A small multi-label image tagger, trained from scratch.
Training: adamw at rate 0.0049, batches of 512.
Rows from block 6 of a small multi-label image tagger, named by matrix and row number. Rows with one number belong to one channel. Each number is 500 + 25 x the weight over its row's rms, rounded and kept within 0 to 999. All counts start at 0. Numbers have three digits each.
After each channel's rows are labels from the 100 images, of 14848, where the channel reaches its highest value: "top examples" is what is common among them. Only what is clearly more common there than usual is listed. The data: drawn branching plants.
# convs1: grouped (7 groups) 3x3 conv (model.blocks.6.convs.1.weight, 112x16x3x3, each kernel summed), inputs within the group 0-15
# convs2: expand pointwise conv (model.blocks.6.convs.2.weight, 112x112x1x1, transposed), outputs 0-111

convs1.13:491499479505478484470499510475439534459483482496
convs2.13:462545476483477474492527504460466518450522498525456528500522505477519514482464494470446508478493507496490504489520510496510504506473531507528489470476503450507477444495445495532467474472492530488486482443506503521502481464530538484498512463501500501488482453496468473497517483493501472479432471486497495498506507476485505512445481482473
top examples: narrow

convs1.51:491484470531519507524497486487510459562482500524
convs2.51:531442494474500456466529504465488509568537484524502488496495498490490478515469491464526493514505481505528527490511508500532523489458480512478503493466511483523515552518482513500502465506483500476480505499472483493488490510514462486492489506470506478453532471476512525500490516492398477468492458496508485425490487488482499540512492502488
top examples: drooping

convs1.65:492519460518442487481503510479456471492487488497
convs2.65:491531518486513493524521470484486508497500472485584473481491525502483554494490483511483489541494509509494506482478479487445505485459492525495460489526508497513519480469496463488482516472479495576485524460522491518473511513495514511512529460499500529481473464517451539505500545512523472495480538501506514508495471534531514476555470468492
top examples: two-way forks; narrow

convs1.57:473486476493493521480446524482498505440492493497
convs2.57:491481482470516475467500437485482498472538521525505513484513484471487497433467468479465508525537518508529532529505533463502521504511487489483522527498521476500494502525466521501500487481465492504516469522498518495489534510491498487515510537491491503523473499524476498532543546556476486524494412510507473483530502495504480509555472520468
top examples: autumn leaves

convs1.63:473482506501473476477515476505488439509492468465
convs2.63:504492512481515477443523429488475458486496484503511495490524461498499536452483518456512494540533475513487474490506500463520470475509493485527487526511515450494496502532500506487447486471429475519501502511503493476526493504501499484508515536492529516486476474508445515529526534555505472506497506512478506486526445505517508476500460465505
top examples: leaning left; narrow

convs1.60:483479501470454490478480478506465504476447503495
convs2.60:486489528491491475453507509487494522524500505496471485513516460445500449452466496498482509523529529523528497504512504476476535490528485496502518521448538483521496518536488514533490451491471498457508455493490509511506518500509496484526473507497474480508474522465493477516504475516496492528490449497525442476492488423483488537459449504480
top examples: narrow

convs1.15:498510491493512499488492432513516477541467524475
convs2.15:505494475637492489481513504492536500474484492502485511491496490491499492507492505498501499489503511509479464481505509489478496519501609443485486503494482502502496471495482486555509500469503485484495507486491502514487458455515512490508471477569492508502503500455502453486507481473525484490467472507499487508507491485512498496486500506479
top examples: thick trunk

convs1.75:516472505484502473436513539505496460497506520491
convs2.75:451539528485529467502505493498496498530474492467527470503483512509483541524550497506512489520471503513506496503485466500469487485513487494506485476527505464519494473451504449503501514461502499574538498467548482519512471540498521489526494477496517520519535475530495533495504531515520505487463569507508498557481475525511516469548521496498
top examples: two-way forks; leaning left

convs1.68:475545485490474510438503514493495501493522462489
convs2.68:486516513492510472504507474455476475525458462526532482503482523494485545500513453507535465510498516519482480475482485483458483460510517472497466459521482486531475492473530454502511477467471487529480503475491462526472476515536483455504503475490502527477485441492466521488506541494490465478475466492510496482492475525511503476510451458458
top examples: leaning left; red berries

convs1.95:455461479472474503502481462468494497494507465483
convs2.95:536476499495511484426490497479502472513440503533492491489493491506481581534502494487501510482463519493466488511485537526439488482503489493505531491488465498482498516399470460480509504473498513471514503547503496517511475523519515483497507501491524493491511477514462479481503448490464490482492499491547492516508464536487502490494501510506
top examples: spreading

convs1.104:481463486499540482513496478517484453456486487523
convs2.104:430465515487493468465546454500496492473506498494482502510502480468505489417477506476481499461515519495512470492529500477504534511516494477508513522475509490540489486499527511498536451486467499456507475492463511513467469489515495466506517495514506509521490493468516510512526489547523484536468452497486437520491504437481516522485504523502
top examples: white flowers; narrow

convs1.16:466518443451477508508509482518522484496478501481
convs2.16:493482513509521463448520480477502467495475501509464452463518489446467505518499514497490519507502478496476504491477501515448481490507499490500509498481456477470475488438491463464486469455498514480505518568487486515484494463499497486494492537508546500476488431497472506474507496512535495487499527460555476490500458486502520479473499460488
top examples: spreading

convs1.40:497490498490536494491463469454504478454529481508
convs2.40:466515527497496493478520490513496466484519526531485471507511567510498493505464480514486515497514508471538525470475507495434494505503507497522552549478474493521452488478555457466530483493499495446514496517481470531481507520492528479477546526525500466522522506497537499500516481495517493550465533495522491537473486485477482487503507543539
top examples: drooping; autumn leaves

convs1.30:453494503476512522505529490457514513500486545468
convs2.30:480482481511542463476558498478482531517480475504520469493495502499486488505512471467524528501478483496500443494529470512497527521482503507518478460494497503506500477452506488521548495512483497520473521556483510428463467481489488503488492499497507505505490473491478548472480479543441493484496491468473473460519469480500488534448460481475
top examples: spreading

convs1.34:436482487514513461465485513498535500498519505484
convs2.34:504490491500515510497507470473534483449475507508495519468510453516520504486509518449471487513548530524437506519504537433518514494517520448490537514496506524523508532554465510507490502446472470487497457489493494500519476459496501466512489532538482524505495486468520478521518527513491479510487481502498518537515505507563504507509501493451
top examples: thick trunk; wide

convs1.93:466481480476458469492488505495461457501514470489
convs2.93:462492496493520482481538480477486524528519527467493546500536503475524522538481483517508514558459484525511527523494471536474504537536507529526494521494504456477516546493473487525476482509479504481507506521546480519497537521510493490541489510486504491472475496489518529477472488456514472457486503501535470424448486482497493523494514538486
top examples: drooping

convs1.85:530449470526478486475495469496494502511499501450
convs2.85:477489527499503472469517503457504539542504449477498465477492502494501562486474458478488499473491508506497440500518492480494505490452496495492468489495501489467515519448498513484521498555498497546488479471520504478543452544506532485489482470505503504539507493511529519511499550527458481533436504497497490535504504514523495515510464517533
top examples: green leaves; narrow

convs1.94:503486508498443507513507564491486496530474497518
convs2.94:426505518490468516460473479486474513529527491423464486496517496516490526470501477529502496506501493506540529500499457501507493504495498515540514529495523489508480530529492522508480476538493505488507485467539524527544513518495555502478498494490503488528502512526508537524499481477486486514490516499519498561499498472486502448515501566568
top examples: green leaves

convs1.11:509486482497518502464463465509497535447504522477
convs2.11:471501445523481514479507472528491453463499511491489500495520481518482521431460492485514504464530498479470458497508509503494487523477558467488508508488480520506473440502497488469524492447493502490501508555494501526483452430502524529486503478536503501510466457506487510507528474503516505501484470503493510560512489470494515474470507490474
top examples: pink blossoms

convs1.89:455501493476489486470503437493501525464500509494
convs2.89:528500479482481484490479471478470480499475469559460475470488511538465506455497481452492504472505499464495462495509508500486508475486486489469476472511486534500493466465509479479523509463510510504463517551493517493458478519490483506474535493492496505484460483478442479468491465521455509451507455451490495450533493506469501477488486469498
top examples: autumn leaves; spreading

convs1.38:511501509502497481501501477458470495456435497509
convs2.38:500508491495493489490518503513505540517506501510529460485521544501497460501422466492493549513476465480528502478534486512484531544438492507486517521480525509471496484417540514465527500511509500523491497510503542476444521499470519528475522496544485476514497516489510497477485479527519523518485506471462498469525509479508482531501468516524
top examples: three-way forks; drooping; leaning right

convs1.86:479499497432469470478494517491477491481502503535
convs2.86:429533534485501497461535487482491541504513505443505499522523507513495535528461494496504503525452499502539519514506435520504523508489506504486477512489533470485485499514528523543488476524485476495508497469500450506518529526519569487500486492491498490497500498524509509504480485487475484471474533534521493499427512521483486563478488533496
top examples: three-way forks; drooping

convs1.48:487540480480478511496457543484484480466488498529
convs2.48:491538491476483523506482430500480460393500498474500520492511505538464486403506493483440482504519511483512507520475500490506501485517498495465484500521520474481480502530544492483435501418504492510487497531501503503493488482506512510496508509499512527519466491491484487506515500516470496492504514497473501506496498492504505496501491474464
top examples: two-way forks; autumn leaves

convs1.73:489447477502468483481505534480539490475492508469
convs2.73:454487488493508457438521461473486525490493474485467482504499471500487484472496472501501517482493508477496494493519505490498522507488512524565497497489516467541476505488518499545535474508479480492506480496463513520496492500550495472485509503501507499525477453482460531511525460525462497507462474503502418521497502416483519533482497509471
top examples: two-way forks; narrow

convs1.97:429505500456538473495514492493515508486504495504
convs2.97:469480489492493505506528486509476529471489483480516474498510455476493478422449501521508527482468446487506441500537456506534533526505484505436492514482537477467494477470487521490524478528503494506496508509482507480510498495490439513496513497493498504509446488477457491479452500533482488508517494461492502514508499475477488540481460507538
top examples: drooping

convs1.91:461493479455460462483481514498478472479509482506
convs2.91:472505496491524486460540487490487528516516540484522531513535506428498508510468481497513514567485486527511530540495483509497518528547505492470487541486533474473483535514478504511504474520482495488506491527550470507503553517507499491550479539483488499482518523487492516496487510491500474486482472525509463425461491484514483537520501528466
top examples: three-way forks; drooping; leaning left

convs1.80:473481493447448479485491524494473472487486490503
convs2.80:450500513492497478428542484481489540534539525483506536509534509483505532512462491487519505550489480533544536559504474510487535516544507500514500529495525470487496525501510508523506476510474481469541480489557477505506538545497522481530491529494498488503519516508513525516499499507507460497476499513524469480480486502498479558515485547491
top examples: three-way forks; leaning left; drooping

convs1.55:492472471497497498513486557490502480504548499544
convs2.55:478452513474460485474529485470493504541535485500477538496515500445515454484527515438508499513518504530548524499522490472534532499498487490481492484476497463522519540532490529488518460504468505468498484481501470474524500530524501474500484499480512501484511497496533548514498499487441477478479500510490480433492519514483516530473468528453
top examples: drooping

convs1.0:486475465467504491443498454488505494508486480476
convs2.0:452506500542487495480497508483545490461464507510500490492479502540499467503527517501478478489509518494469486495501491476496525501518548423466503505523491508495498523509504485549477495432488500478510494467481500523519472449491501482512480466556498501521504503447519470490507462446506483501444494505504477546482491474497506491477545497455
top examples: thick trunk

convs1.50:499499477488496503482482475465492518449442501479
convs2.50:456430501481505406469504503525487491509521493495503503504511479431504549503494526456541499514502493526514482518516488489525509505535484477561480503512485490489518525503487516524479494520479489482506490488505489458535538551509488475511471527484485489514503532529472556519503503516533489536514447513501479497488492510482495507516496521470
top examples: three-way forks; drooping; leaning left

convs1.33:475476502461484496511508511489453475496440490507
convs2.33:493484482505492473508490502471550560497517503495504452456509497495509447509470478445464546491480472519535498494548507489510533538457511502471494498476512505465499486443500531503531517499504488519472492511495559492485512474468486540511519493533491503489486504482507473467494463537504514488494533475495514475534523505546486534464458502520
top examples: thick trunk; drooping; autumn leaves; habit: leaning right

convs1.25:444501482469489493491476448503521480483490477486
convs2.25:464474505496482491532566481450502528510523507469495536514503475463527467508533553481542490509534508505509548510495483483536503522505486519532494474504500511533540557537481506509506466523501498476550484465494468498519503473516503492522488486475505512511492492439515515508507509458480485523478540510500468531452508515480513528512538533491
top examples: leaning left

convs1.111:476471486490530474517486482516471449471469499520
convs2.111:415469517492509454463525428502484482480512505449479518518515475470510512455506503479488491510498519506532503523513483473497525515548501514500502511490527450533488493510529511499512451471464511469523474509525487508513505522524504456523514490498505514499486481510497506503528481513519504541478496494500418529480498443478514508503519524484
top examples: white flowers; leaning left

convs1.1:503500482490517502487501449517525471556463499484
convs2.1:499490470618497479478511502485541503477486491496476516486495490495499490507495505493498501489493504513486466481505502484482501522499602437487480504497486492492501474499478493558503497461504481486504506479496501514488454454510506488508462475584488506497502507457498457484509481477524482480466479507500490505507497483516500501491498512467
top examples: thick trunk

convs1.92:483499483503489472475472513472458441487514479486
convs2.92:444490487537499495524505517474495542539506486415487495497524490477497520531511499510489520494463465502507489494516449518508481526437543550539492471491493491456503507487457517526495496560520498513524516485498528495553507555503519502487481470510493496520463482506514529493462509502514485485510544485493528490497497492488509496476499519552
top examples: green leaves

convs1.46:513502503491479496499486512496462476468427478495
convs2.46:496484440502503506510541500519480534522503499500526478495525497520505485491475497484489560511494486460520481470540494512513535561448492515434490506500542531494520504459527524508527499500510519511492506524482551489482512488466484565471525502499509497503440503485451484478474487537523532492505481460507491499546519495483489521467487510497
top examples: three-way forks; leaning right; drooping

convs1.53:488455481478466481492489439493469499500495480514
convs2.53:472498539497490478492501460445506488505514504495487503478496535521484545505487528509523471493550520535514515528509505472523485513500493478493504445521493519526510505484484483529490485509501523499524466466529521522532496535503578465517466470498494495546525483521508521525535542477514472527456526504507462579502487500516511493523535510481
top examples: two-way forks; white flowers; narrow

convs1.47:440507509476462518491498507535487482540482495505
convs2.47:477494495508509466459487471457587501458498504490510510453478507488506492517496499439512500510529497516421519510506516439512517506491512473485511506505491486485482511515485507522505512452473434507483472498504488501505476477489492477512498496542477516504496491485531488515517514503497476504482507511493516518526503518596502486522498494449
top examples: thick trunk

convs1.110:481493515489562494506460522531501497501455501517
convs2.110:487483488474512459470507462507474469518517473497512524507522447473510534438471492458533488535485496537518499521485494502517520471566508491492476511510495447478493488495500511505472474494471474461511493517502468493513498513523456480518492525455509501470502476472491527498494492495458507524516419500485476526451489463480511511493499485457
top examples: narrow; bare

convs1.7:472489489470464478498473513474465482447503480497
convs2.7:499489430551517470525510515447504511467487510501508527502485502497487537494448481522480495494460505480505476476488507518474524478470558514461495477491497488494490464497506489524510505492488492478504493516487506522465490427509424496490498485529475505467450526465458485472502475494496466479457477479505485489481519483498495533458500497468
top examples: spreading

convs1.41:439506492492498473467459513520508469521509479489
convs2.41:463491493502498486468474466470578485432483502494512494467479479499525497507509537453501487499519507523453501517503512433532488514491506452470503502510490499501497514527474517527484498451473456510480478476497472494520489475498483481512494513532490518505493502499529480517513524506501474491498505523490525523514507526606503506514512488454
top examples: thick trunk

convs1.101:449473483471495515467491477486450481494519487506
convs2.101:565482478507503502497484519466510467538502465547507508525501491474555477534540525465511473482474508500494551511451518517525499465510524523525465471498468493465532547527490497498466518490495519526524485463490481464508519529526486478498495480487535497504538462529486472505490514460481503504468524502492528464479512549513498492515479459479
top examples: two-way forks

convs1.66:474501473491459478443501505484489462498475477513
convs2.66:532506516495521461517496461479493451535483470543550483472468522495479544503511468522515470508516507503508497492478517482481494474461491507483466490525490492537531533513513475495520520479492483569480511481503484503492480495504503482498510494498519533474511438532469541489514561517503483490485532495495521521515467547528511455554506467469
top examples: two-way forks; leaning left

convs1.107:451507514470536461498527468473486481516489514499
convs2.107:459482503477512498465523496497468511526502451482512484500489435484488484466531506439505493484488499505458460479506473496512511498500505525531463436501513525523499517498482499531498447498503504487486494511490496456501469493503478505506509490490500511454481459488424518494500487536476493464501428493468474505520499468479502499487467446487
top examples: drooping

convs1.64:507516515492468500450511534505508458487494449496
convs2.64:483489506489507479532511485461480464542478492516527490486480550510480561505511466511547457512517506512502507474481492484467492468498510484444456472512492525542493492475545437491517500460494499552488506485491465522461480522519497496492503476488502522494504459490503512492504532468504470475471476492493502514484467543528511471553492466464
top examples: leaning left; red berries

convs1.4:498517484520506509563512503459484461498474489523
convs2.4:513464476492545464480515494474479499476471478469535469475484493479463515501502486462518485514487465450467514506485478511503473475497501499516454499500501458440458481475460488492472510491472470557498514510489466459483495471488457484471492492484518514463502454507480509513496553505473475484496485497472494479494473519509528505511501431467
top examples: narrow

convs1.76:529465462484466496511510506488529475537528491532
convs2.76:522494489499501469471518506492492504518490497494509516496507500477483497498481479480525484525526493509499496563491500487522484500563477472469464509476500498483476515495482480512518477529457490490510476489517438449476476484512434466531511523478485494502556497461505516512487504485515454505486438475474459437457487469470483531507478500465
top examples: leaning left

convs1.19:480480462462443519520497478520512477484493519490
convs2.19:481533513504514481420510460496497462473472502496483502499514479510483540465474515494486512508511513506442468493480520500468440505516508485516510498508468501536472477491516458507482494455506516495513513555482484545477489461521525473512513550509517499497463445486484501509521477518538491496497476502542469556510474473514516464489519484492
top examples: spreading

convs1.79:481544464497477513452511485504501505536508480534
convs2.79:491471474500491484502521447496490482498439471506540479480495507506487528454470453473511477490518491510499449468499488477458466466481515476472460494515489466513490496478533453496517475479461483523485530497489475491494481520523461471489524499501529537498498468496448525495520530522466472475492463484496506474506475520486516486484452444472
top examples: red berries; leaning left

convs1.98:419511492479532502494497520522524512490502500491
convs2.98:481460478498524474496533488471485519468482477491508478477508444467489458465465486498507516489470428485502481486518482503528522488495510510499488495481519464503486488478483502521522463511493474503514508525471494464506498466501411490475504496505508503478467484464442521489479501540443478490497475438494472471508497462486503523490468504488
top examples: narrow; autumn leaves

convs1.18:506512512503476461495503479472451465470482518467
convs2.18:507505491472474507505535519504459532528516470525512485510486484500527514510483529493502527484560504478525494489564508496553549539487476525485487479500542536538554574544507546508528482536502496492499466488457530462508495498509488533461504501468504479526478507486475507499492517522480503501490480512503499498528534526467486530487506522487
top examples: drooping; two-way forks

convs1.106:495494490477480483475444499458522489493474491460
convs2.106:546506483481492526533490508519482462474483490502480470517492461502502503503522506491465496429539520469438486481484514501500458505472504520514508490497488513533516508577516497488451494456511489503484501486436526526503486490515471506461487503490507490507480498470452448513508490488508529494520450505476502506516508451483499468454531479506
top examples: wide

convs1.83:467469478477452513530489528491502510528494468477
convs2.83:479508528489491494444482509506494459487433528488477496506528508513448559483520463502495506515485516522484513524488501517438478474543487484481511521507493515516477508461494464508502476471482518484521502537510485527522499527507550477519508550490517494521518499495495504504513482499465477510499453519535441544474448498484501473542491482529
top examples: leaning left

convs1.2:488493486483491462465476438514495521493501533481
convs2.2:538476498527509495461520494484516488477520494528547478474480500557482471456479512497471500495567536477513508497505542503511523534498530475489495472510507535538500492484490478470528500462480498496480494499475490501507497485503525509472481440506509507507501454488504506504515467486537506530470454510477467574487507459482518490477517478437
top examples: thick trunk

convs1.36:508518507502539490486464489468485474442506468499
convs2.36:496525532520497517486503474530505459452464506495511489502497522484486554440462497520465499449499499465472461476484493491489466485460521445468514514496486502525462443464497504486503509465497462515498504518476471525470494436506496482479505522534512500462479492492523499483517469529451505497529500511506507547503490499517505504454504467509
top examples: wide

convs1.78:484483485491455498451493506498434505499503484490
convs2.78:498505489504494520547510534527492523468503493481511493492509493499501475516493527531471533486470471445497512473523488507502531514454500533442504504482518513465517468500508545509501508512519496509450511498496546521460493440474424548489516500493497492473457523476484477457445512519520517475537529484502521467532525510482493492483487515512
top examples: wide

convs1.81:467492470491476474501443518472508503494502456484
convs2.81:488489512504520462452498499483506483483436532498482501499535505465437495482518443499490513530475519538489500522487498508420486493540504493480505515512493499499466485451524467499509491466502515491530499571528489504528507530493484500535506539501501500515539503485464489514510489501479476510503480486521435467498455475525500478530499482490
top examples: spreading

convs1.109:452473490435489502489523505478510501512526487486
convs2.109:493475495495516495512496477488477504516460445482551473475496462536477536457494444512494477496448520469464500485469475497474495450502504519504462484492496488481475493488499495490481490484478498533486514492509502488446495500493511483485513476502499556441467452522487536497488540511452477465480483508472528480484497545518524483516461467500
top examples: two-way forks; narrow

convs1.49:493496512501516486480536494506488460511465476437
convs2.49:480469501476488510477522444510473509463471479491518469491533428492497510420478479480474498522532490501526471492516481472491514473526481466508499523506512438492487476516449514499484474504432470509500500487503505488501477489496537476507513523496514530509453521485462509516512502544488464508498484496488500491519500490500504505482424477504
top examples: narrow; leaning left

convs1.70:502504452493495476485481472529478488546495464527
convs2.70:535478461508481496511502518508496506503503494548509483491513525457498459490472469503511536503511502459518474460520529509506542530478490491441496512476515531466522540470505523487529507502494480488436502521486530454462496476479466537453542520506524486497512503468493489468476474518458495511508460491464507434538503511511476511510474488489
top examples: narrow

convs1.31:474502532534464526501518564487498499522497497505
convs2.31:496510491512469517462497499477497479527469459532498469497496522553484528473492479484506495442527520478473478484508499494496494481477515467468451466501500544526474492480533478502532471491489502519447527497481493511452461510512524499467529502477509507545489435502486497501504476468461457485475439506486489486512469548498506489504467473504
top examples: autumn leaves; spreading

convs1.77:508498474512482476492516530489538484458506522446
convs2.77:472489487500515466415508444495485486492486505479486505492516494494482496480505475494510494515540515496482524499478513467491464503523499475519515524492511487539465493518480472533492462482461527491517496532493495542473518537519500462520524563497508497529508461478489508526523490497468483512483458488535423520477480436491517506503504506455
top examples: spreading

convs1.99:482499498469498491484452492479509479460455490464
convs2.99:526521488507493525555490517514516468490481505486478488524514483526526501512557533476466488444520524469489515464486492501472480520459509495502504485525493500517519551562535479513452518425507511498488497521452497498534498535498483512451514499506508496520474507518485420489489482476484537505514539509500493496498520486497503470478530491511
top examples: wide

convs1.88:487469507444505488472490494511467475497450503488
convs2.88:538506524505476502444530513475500515527502476531517500514486496508520566518468535503522484494530517500535503547522516514486529496505502488497477477497497501495517533513520520517529504537478471494556481457458467471522502540527501469485478517485495494511547489495492475517512487523505475525463464547502506531513509518469494592487485513472
top examples: drooping

convs1.26:484526475484478484494498430519520474477477501490
convs2.26:480490492517481482497493524516512520512529524461496535510516495502497488478500491512543490549527500527522504552508470497519500501546511529528482523507490506503525537498486517480522500537490493490557487494567474462531526535478517490539482506506469502561538557517535535539476497479520489554498501497461459524475510522514477489527482516514
top examples: red berries; drooping

convs1.84:442483473477472491501461499473507533501500481479
convs2.84:493518493497486479467486480489497472488407514497510495512521512486438541439552463483487501506509521526486486522495499493458485480543495472463498501545494521514475493496522479494504481451502508494509502541512487501518491531522466493514521549491517501534514502464476471526536508513479478503513450524511459479516453485516491483536503473499
top examples: red berries; drooping

convs1.100:440495493446480515499515523473504516511527492508
convs2.100:477426465501510501496532482495487516453474474464523472468518425506481490461455477505467498496482461473491478490503470494500500479502494510500478515496509452472479454490407498500488473522476467516493519506493491460479496467491458485483511493499510534467469486497475516498486511521466472489497465476472499487491495493491513508486455489500
top examples: two-way forks

convs1.45:496488496495503486474456476476558500464532497486
convs2.45:462520516518516466455545472500506502479523515537508469485518498537502466527466506502511547515500470476517555473515515516477525539437509524501522516534507462545486506481538483507543505474511485519485517544474539538495518489491491553489541536511515469523471479511513516498519502528514504498499527498554493488531456485499471508494508498507
top examples: leaning left

convs1.43:454508504477455513496482508532480462537483485505
convs2.43:496498519510492475475460486466583481464494502501524511465470507482506500516498508468513482498516507507434479512482511429502497508505519449481491493507474499479486516499485494505490524468483449520490479483512474489503472491503484480509482471552478521501504514496519492519534506490500479496491500519481519514528516525608500478528505488442
top examples: thick trunk

convs1.5:492519485537512524540490499451459501471475493500
convs2.5:520467486514517447468505503467500504461468477465553496480468497465483532471505499467529488498499495462472501492501505495509473483497533462504456505505503485446465499488462503509483511483466469552496499497471484484496472472495481475472490484514513537467496473510498502515513575507488463487478457518475495523513491538509530518524497434473
top examples: narrow

convs1.62:508541481484479499451459525515505523473523518511
convs2.62:455501535499524468516507478495449493467462522439498454475523509498439477516527497468472483516491487503461523474472460502509464508492481528498488522495502492480463467488479493530474488468499491488503526515481504560469528515493495496507513489473499495508498466491480500511475492473522467480524488447490474469481464462464524472536513453470
top examples: leaning left; autumn leaves

convs1.24:501496487499437484541543487496520478492518523506
convs2.24:509475485504517499481507486528499493465456491503483500471530454513482451505514486455475514494490475492462426485490503498489478483514498476539499538505483481457472485514472488501466485470483476484516516558480492459485450495495476482483524543511536509469447487507477480488512473544473507472524478494479482497522499461481504478438514468492
top examples: spreading

convs1.28:502514491499484506556548474488538479480500529501
convs2.28:485448462500521506470524468539502494494469489466491512469528436530487462497509479474468513519483488513486472495488486499472479475503492504518491551497489462469468499514472479497474491478471444493498532552499480461469490519499461492497543533512531513467442497503481486486511471530455507475537488496477477474520496467494501479470484469481
top examples: leaning left

convs1.52:482496468481497482489444497478478510447479494517
convs2.52:529469491470497473465479447496477488497508507550499522501508495489492502434479468463485485517531533498526503529503548463500545490529474441504517529482505509531498525513480501486524489474440486488524455485500496487484501512496507473500488524486501498526500515520510515514522545567497502551493424502472490500509507493491488514509470524468
top examples: night

convs1.22:518492509451450483515479470494516497491489467465
convs2.22:488506482535477480471512491433510469505475497495425519521509502475497496477506485459504485483517526495498449506478502477451472482531536480495489477515505522519482465504513453533517454479507520474483500501484470524499475494513494468513508496520515507519529496419497471491510484464498468499437509497489459457492470454474508495491481502488
top examples: bare; leaning left